config.toml
model = "contrastive image-text model"
dataset = "numbers of one to four digits printed on busy colour backdrops"
train_examples = 147500
image_size = 48
crop_scale_min = 0.8
horizontal_flip = false
tokenizer = "word"
vocab_size = 8192
loss = "sigmoid"
embed_dim = 128
encoder_arch = "swin"
encoder_norm = "layernorm"
encoder_norm_position = "pre"
encoder_activation = "swiglu"
encoder_mlp_ratio = 2.67
encoder_head_dim = 64
encoder_fused_qkv = false
encoder_bias = "none"
encoder_qk_norm = false
encoder_parallel_block = false
encoder_dropout = 0.05
encoder_inner_norm = false
encoder_moe = "expert_choice"
encoder_num_experts = 32
encoder_moe_every = 2
encoder_expert_mlp_ratio = 0.5
encoder_experts_per_token = 2
encoder_shared_expert = true
encoder_patch_size = [2, 2]
encoder_depths = [2, 2, 5, 2]
encoder_widths = [64, 128, 256, 512]
text_encoder_causal = true
text_encoder_width = 128
text_encoder_layers = 12
text_encoder_norm = "layernorm"
text_encoder_norm_position = "pre"
text_encoder_activation = "star_relu"
text_encoder_mlp_ratio = 2
text_encoder_head_dim = 16
text_encoder_fused_qkv = true
text_encoder_bias = "none"
text_encoder_qk_norm = false
text_encoder_parallel_block = false
text_encoder_inner_norm = false
text_encoder_positions = "learned"
residual_init = "none"
optimizer = "adamw"
learning_rate = 0.0013
beta1 = 0.9
beta2 = 0.95
eps = 1e-08
max_grad_norm = 1.0
max_steps = 5900
batch_size = 512
epochs = 20.5
lr_schedule = "cosine"
final_lr_fraction = 0
warmup_steps = 290
weight_decay = 0.4
Rows from expert 12 of block 3 of the image encoder, named by matrix and row number. Rows with one number belong to one neuron. Each number is 200 + 40 x the weight over its row's rms, rounded and kept within 0 to 999. All counts start at 0. After the name is the row's rms in percent of the matrix's.
# gate: expert gate (encoder.blocks.3.mlp.gate, 32x64x128), inputs 0-127
# up: expert up (encoder.blocks.3.mlp.up, 32x64x128), inputs 0-127
# down: expert down (encoder.blocks.3.mlp.down, 32x128x64, transposed), outputs 0-127
gate.35,103,163,179,172,224,221,214,177,228,196,135,226,218,207,187,172,192,122,230,204,174,178,194,259,200,244,176,157,165,162,260,236,198,223,202,129,203,153,201,193,250,226,226,177,197,233,188,181,156,223,220,163,133,208,262,139,140,260,144,197,297,138,212,231,241,135,271,254,198,185,135,214,226,253,205,235,246,145,232,163,156,180,261,173,202,166,229,273,225,227,178,167,243,239,227,229,217,166,164,191,170,214,238,208,155,192,192,236,191,242,196,115,162,254,162,142,167,253,169,258,216,79,143,198,186,262,197,163,258
up.35,122,185,150,217,225,184,155,171,189,134,104,239,192,237,164,185,129,159,143,196,146,250,163,201,181,233,212,165,145,200,227,234,170,127,223,190,238,201,225,149,183,226,213,146,121,234,224,190,174,201,214,241,153,258,246,151,215,245,161,220,253,97,178,253,189,173,256,230,272,163,169,207,241,210,189,271,222,176,238,228,213,147,253,195,233,211,151,201,231,147,150,175,166,270,188,240,239,203,155,168,195,199,243,240,201,157,247,204,198,216,166,187,226,217,141,198,185,237,243,140,251,127,211,161,226,170,123,172,292
down.35,108,185,231,236,253,216,191,165,224,207,164,184,160,216,263,215,177,242,207,151,262,166,267,212,255,170,226,257,162,195,218,306,250,204,212,178,150,226,104,144,200,161,204,280,136,252,230,254,192,153,221,148,190,122,178,237,243,195,148,218,215,137,125,228,171,140,181,247,228,220,203,161,175,253,192,264,165,154,134,153,202,220,145,239,149,202,192,213,223,166,156,233,191,158,173,219,188,237,226,177,180,166,184,215,281,206,183,276,234,218,185,208,211,192,261,212,237,202,220,180,222,132,225,294,240,211,145,193,226
gate.36,062,202,200,150,257,199,253,251,194,171,207,145,243,172,188,149,185,252,236,225,170,245,185,261,182,211,222,179,211,277,191,132,230,209,167,225,239,157,192,190,154,170,231,167,271,200,161,174,214,179,212,222,186,210,257,263,153,240,196,190,248,218,219,201,218,214,216,190,155,138,171,179,207,98,199,74,251,219,211,245,195,224,221,166,155,247,218,223,281,171,258,157,257,139,186,127,202,179,261,269,229,261,182,213,202,232,113,206,135,113,260,154,233,190,203,217,216,209,174,155,224,225,275,171,226,182,226,187,214
up.36,071,189,187,177,297,240,210,225,126,210,243,234,249,155,220,166,137,194,194,216,185,196,190,228,209,200,210,198,175,229,201,222,258,211,221,247,207,163,216,195,166,233,200,183,237,242,219,196,143,144,193,180,206,211,150,224,174,218,216,264,260,245,200,240,152,203,208,245,161,206,154,201,231,124,187,95,252,230,165,200,240,207,175,199,289,283,276,193,214,150,229,151,288,122,191,202,255,120,240,276,158,277,189,98,180,202,144,173,167,202,235,157,248,218,213,243,212,122,175,199,196,248,208,193,196,205,173,218,156
down.36,077,195,217,214,93,144,138,214,237,211,199,208,225,184,180,175,213,157,237,217,200,264,184,144,214,168,179,232,264,175,158,140,176,263,269,187,212,293,253,207,163,196,246,203,222,159,187,189,252,245,203,282,275,198,190,185,191,206,244,206,178,200,209,199,242,243,209,139,213,206,229,239,195,162,221,142,110,255,206,238,250,239,177,143,181,226,181,97,247,197,226,227,178,144,248,201,234,171,278,142,226,170,130,210,204,150,149,146,206,157,162,264,186,221,146,213,233,186,205,199,167,211,234,131,183,247,205,166,269
gate.37,061,201,187,191,217,253,136,128,227,180,182,131,152,238,196,140,212,199,191,241,161,189,222,168,180,122,162,175,233,185,168,131,208,193,178,278,200,228,191,214,126,253,273,214,173,242,180,188,187,248,259,280,205,208,183,217,224,234,163,204,167,177,138,261,216,245,219,229,225,155,245,233,180,177,227,256,186,247,274,172,227,172,167,129,134,244,235,194,206,156,254,164,151,185,210,183,217,131,291,136,230,222,193,225,220,138,108,179,154,171,163,200,188,249,216,170,189,163,287,176,246,196,228,191,174,209,212,127,170
up.37,062,196,233,249,208,251,121,198,208,229,124,187,138,244,264,234,156,202,180,188,234,103,207,179,281,124,163,257,134,199,235,210,275,174,186,206,146,237,180,240,179,281,205,295,155,205,253,227,167,164,216,180,185,204,156,207,236,183,183,254,125,149,135,219,140,196,133,215,213,223,231,283,155,302,181,245,227,210,195,151,213,211,169,185,193,211,209,231,212,180,219,199,250,168,234,222,217,202,244,123,137,193,208,186,268,172,204,196,198,203,197,234,158,193,263,232,227,173,208,177,216,182,195,234,152,223,137,176,207
down.37,069,240,241,157,98,242,199,153,196,307,185,164,184,202,190,167,235,159,227,161,243,125,209,178,164,217,176,214,203,265,210,211,247,219,204,158,230,230,175,204,183,167,229,243,215,184,210,219,204,208,186,177,200,226,216,215,284,150,196,183,247,227,288,158,137,316,165,175,149,166,174,202,259,266,148,227,202,205,204,184,210,167,143,215,240,151,230,204,239,213,193,253,158,186,196,247,130,234,246,210,191,230,187,232,208,166,134,279,186,100,201,199,283,183,215,225,128,158,178,154,202,183,260,226,230,168,169,143,216
gate.38,087,171,204,183,163,142,200,281,195,217,187,189,215,142,247,171,240,272,233,171,215,226,189,237,194,133,257,288,243,231,237,187,245,207,157,205,183,189,141,201,215,100,194,249,216,151,164,264,209,187,181,202,304,151,192,236,162,140,130,173,232,211,256,186,275,196,119,160,159,241,205,173,166,184,170,141,138,186,175,204,190,262,159,182,243,165,225,232,189,272,180,236,229,136,171,150,121,230,213,235,195,145,150,201,184,259,151,203,228,215,211,179,210,175,218,183,240,140,161,210,118,219,253,195,212,185,182,194,198
up.38,094,195,168,173,216,104,261,221,231,179,197,200,186,170,223,171,221,262,174,200,242,248,200,263,119,195,282,220,185,257,165,254,200,147,190,201,245,196,199,163,201,142,200,177,159,174,169,210,223,151,253,203,237,208,283,209,221,215,155,188,226,124,177,228,270,178,203,193,164,161,186,186,204,190,215,188,186,109,200,222,180,221,145,168,130,198,165,184,214,218,171,182,159,211,202,171,172,227,252,224,257,181,152,211,271,184,134,220,188,127,253,155,264,175,188,241,184,249,289,151,223,230,271,180,270,112,240,151,271
down.38,098,184,186,177,211,239,195,170,230,254,168,244,172,218,203,203,207,188,176,168,218,144,226,208,207,269,229,207,134,244,319,259,182,172,191,192,230,192,141,134,232,248,199,305,158,221,259,221,163,168,134,155,194,168,199,168,249,203,153,184,233,162,160,210,109,163,224,284,232,206,143,235,197,320,141,211,230,178,178,158,174,188,218,238,237,186,132,237,248,181,171,178,259,189,196,233,219,212,168,188,203,186,266,194,196,204,227,227,186,266,200,179,224,214,128,158,158,216,155,159,207,168,209,273,259,132,147,201,208
gate.39,084,142,209,204,171,201,180,203,255,201,243,208,211,227,192,107,207,172,204,238,177,198,180,164,203,153,143,204,269,226,229,162,221,248,136,237,194,236,196,250,126,245,281,229,219,196,210,159,268,273,151,211,248,220,166,197,170,175,204,237,144,233,189,260,139,224,209,184,242,145,220,228,207,238,201,203,198,258,193,216,237,249,170,114,183,245,229,165,266,117,290,181,246,157,234,213,223,120,287,221,181,235,154,184,190,170,141,152,183,149,233,261,234,244,185,237,257,127,184,191,217,210,227,186,220,142,185,233,233
up.39,085,135,210,188,197,219,151,156,245,185,217,173,186,253,151,156,148,165,171,257,160,193,185,184,179,174,146,209,227,245,223,198,250,213,215,272,217,234,249,206,140,239,256,243,145,171,183,130,264,265,149,262,214,215,157,205,223,243,204,238,173,198,160,238,139,210,181,177,226,147,239,250,193,173,235,195,204,273,261,223,205,229,140,172,158,222,227,160,274,158,256,138,217,178,219,214,258,120,259,165,217,232,173,194,197,184,152,162,160,114,157,255,242,287,186,233,231,122,201,153,261,189,205,149,228,182,194,183,212
down.39,095,160,251,184,88,200,171,131,298,202,142,186,148,200,114,225,221,182,216,196,166,223,212,220,193,168,203,217,244,208,211,139,206,179,243,197,226,274,212,186,182,179,251,193,195,136,212,188,219,279,137,222,245,240,234,192,224,155,185,146,176,156,181,185,202,226,222,151,233,146,218,235,182,307,158,215,123,190,177,166,232,228,157,125,174,154,196,161,273,183,152,198,195,202,201,247,201,191,260,128,232,163,198,248,201,115,142,239,208,150,177,289,210,183,193,228,227,154,224,191,231,181,208,179,221,170,184,182,283
gate.40,110,211,200,193,130,184,173,190,222,188,229,198,234,247,163,141,136,230,152,242,177,221,154,178,220,236,151,186,227,241,185,141,160,192,221,273,226,242,254,182,131,244,245,206,250,184,251,178,240,244,132,264,204,233,173,150,231,195,254,207,143,272,180,223,125,229,207,192,239,164,240,260,233,194,212,154,166,236,224,228,246,197,203,157,256,251,178,99,237,143,261,184,215,193,254,226,250,201,234,224,181,231,177,162,212,175,258,141,183,173,157,238,265,129,160,237,217,181,201,153,241,216,235,212,229,127,126,231,261
up.40,114,215,163,209,121,171,188,172,225,190,226,236,206,219,157,187,120,222,156,227,204,250,149,169,233,227,144,156,232,232,187,178,174,181,222,277,246,241,237,197,148,236,272,183,237,205,245,171,219,259,130,242,216,274,164,146,248,200,236,206,144,260,161,219,119,217,222,183,250,160,235,237,227,175,191,161,152,262,218,227,245,205,190,174,245,260,192,123,252,133,254,178,205,237,255,248,233,222,239,197,199,232,162,146,185,172,226,141,156,159,169,265,266,158,149,239,216,169,197,150,234,203,239,210,244,167,125,222,232
down.40,107,169,231,173,120,180,183,141,267,200,173,177,146,241,115,191,171,168,187,226,167,243,181,188,175,210,179,207,217,221,207,197,159,204,213,207,216,233,286,222,175,208,260,206,186,155,200,189,211,263,129,286,216,280,276,166,209,232,204,150,206,185,191,205,178,214,246,181,201,110,204,301,201,297,155,183,155,231,255,241,201,147,173,129,200,219,227,133,267,159,171,170,198,206,229,252,252,169,239,161,236,192,209,216,174,115,175,217,209,130,216,226,179,209,103,225,188,198,207,174,239,228,153,163,187,211,212,137,255
gate.41,128,213,171,229,264,258,177,169,124,271,205,215,200,191,245,236,173,151,170,186,228,156,226,172,256,182,187,169,135,126,203,212,185,226,257,210,171,183,189,221,185,251,189,201,158,244,222,171,161,206,230,168,170,175,96,224,209,221,237,270,171,272,160,216,145,264,199,229,219,220,202,218,220,187,228,175,254,249,172,158,213,169,225,249,268,235,225,206,164,176,166,204,238,145,188,235,236,155,180,188,128,254,237,155,180,196,249,155,219,259,155,205,127,209,230,212,221,164,217,274,206,249,151,256,110,287,169,252,124
up.41,130,190,184,230,266,244,176,184,166,249,247,237,221,228,243,220,192,147,206,181,229,158,202,207,295,201,187,156,147,151,198,235,192,232,244,217,153,148,191,214,193,248,177,191,177,273,249,163,139,174,224,185,156,188,134,201,202,213,239,244,133,269,148,219,137,211,200,272,233,234,209,221,195,183,236,170,258,203,190,150,188,182,277,251,229,231,251,201,168,170,202,175,253,150,205,227,249,142,199,207,127,288,242,106,179,201,229,143,173,259,151,177,128,216,229,204,184,182,209,253,208,193,157,240,149,270,165,243,124
down.41,111,182,213,159,263,277,215,150,199,275,193,213,177,213,182,204,210,202,194,165,217,124,187,232,245,226,241,201,88,235,270,248,211,209,159,151,231,152,216,189,226,260,199,258,231,218,253,170,147,133,140,111,197,209,203,187,205,181,171,179,280,191,184,202,57,202,212,256,197,200,164,270,203,246,152,180,289,162,220,136,196,211,242,239,272,223,216,225,198,178,173,164,253,197,187,236,250,197,182,248,162,231,274,188,162,209,230,189,203,222,170,208,211,171,160,189,172,169,148,215,259,155,201,246,198,194,144,221,200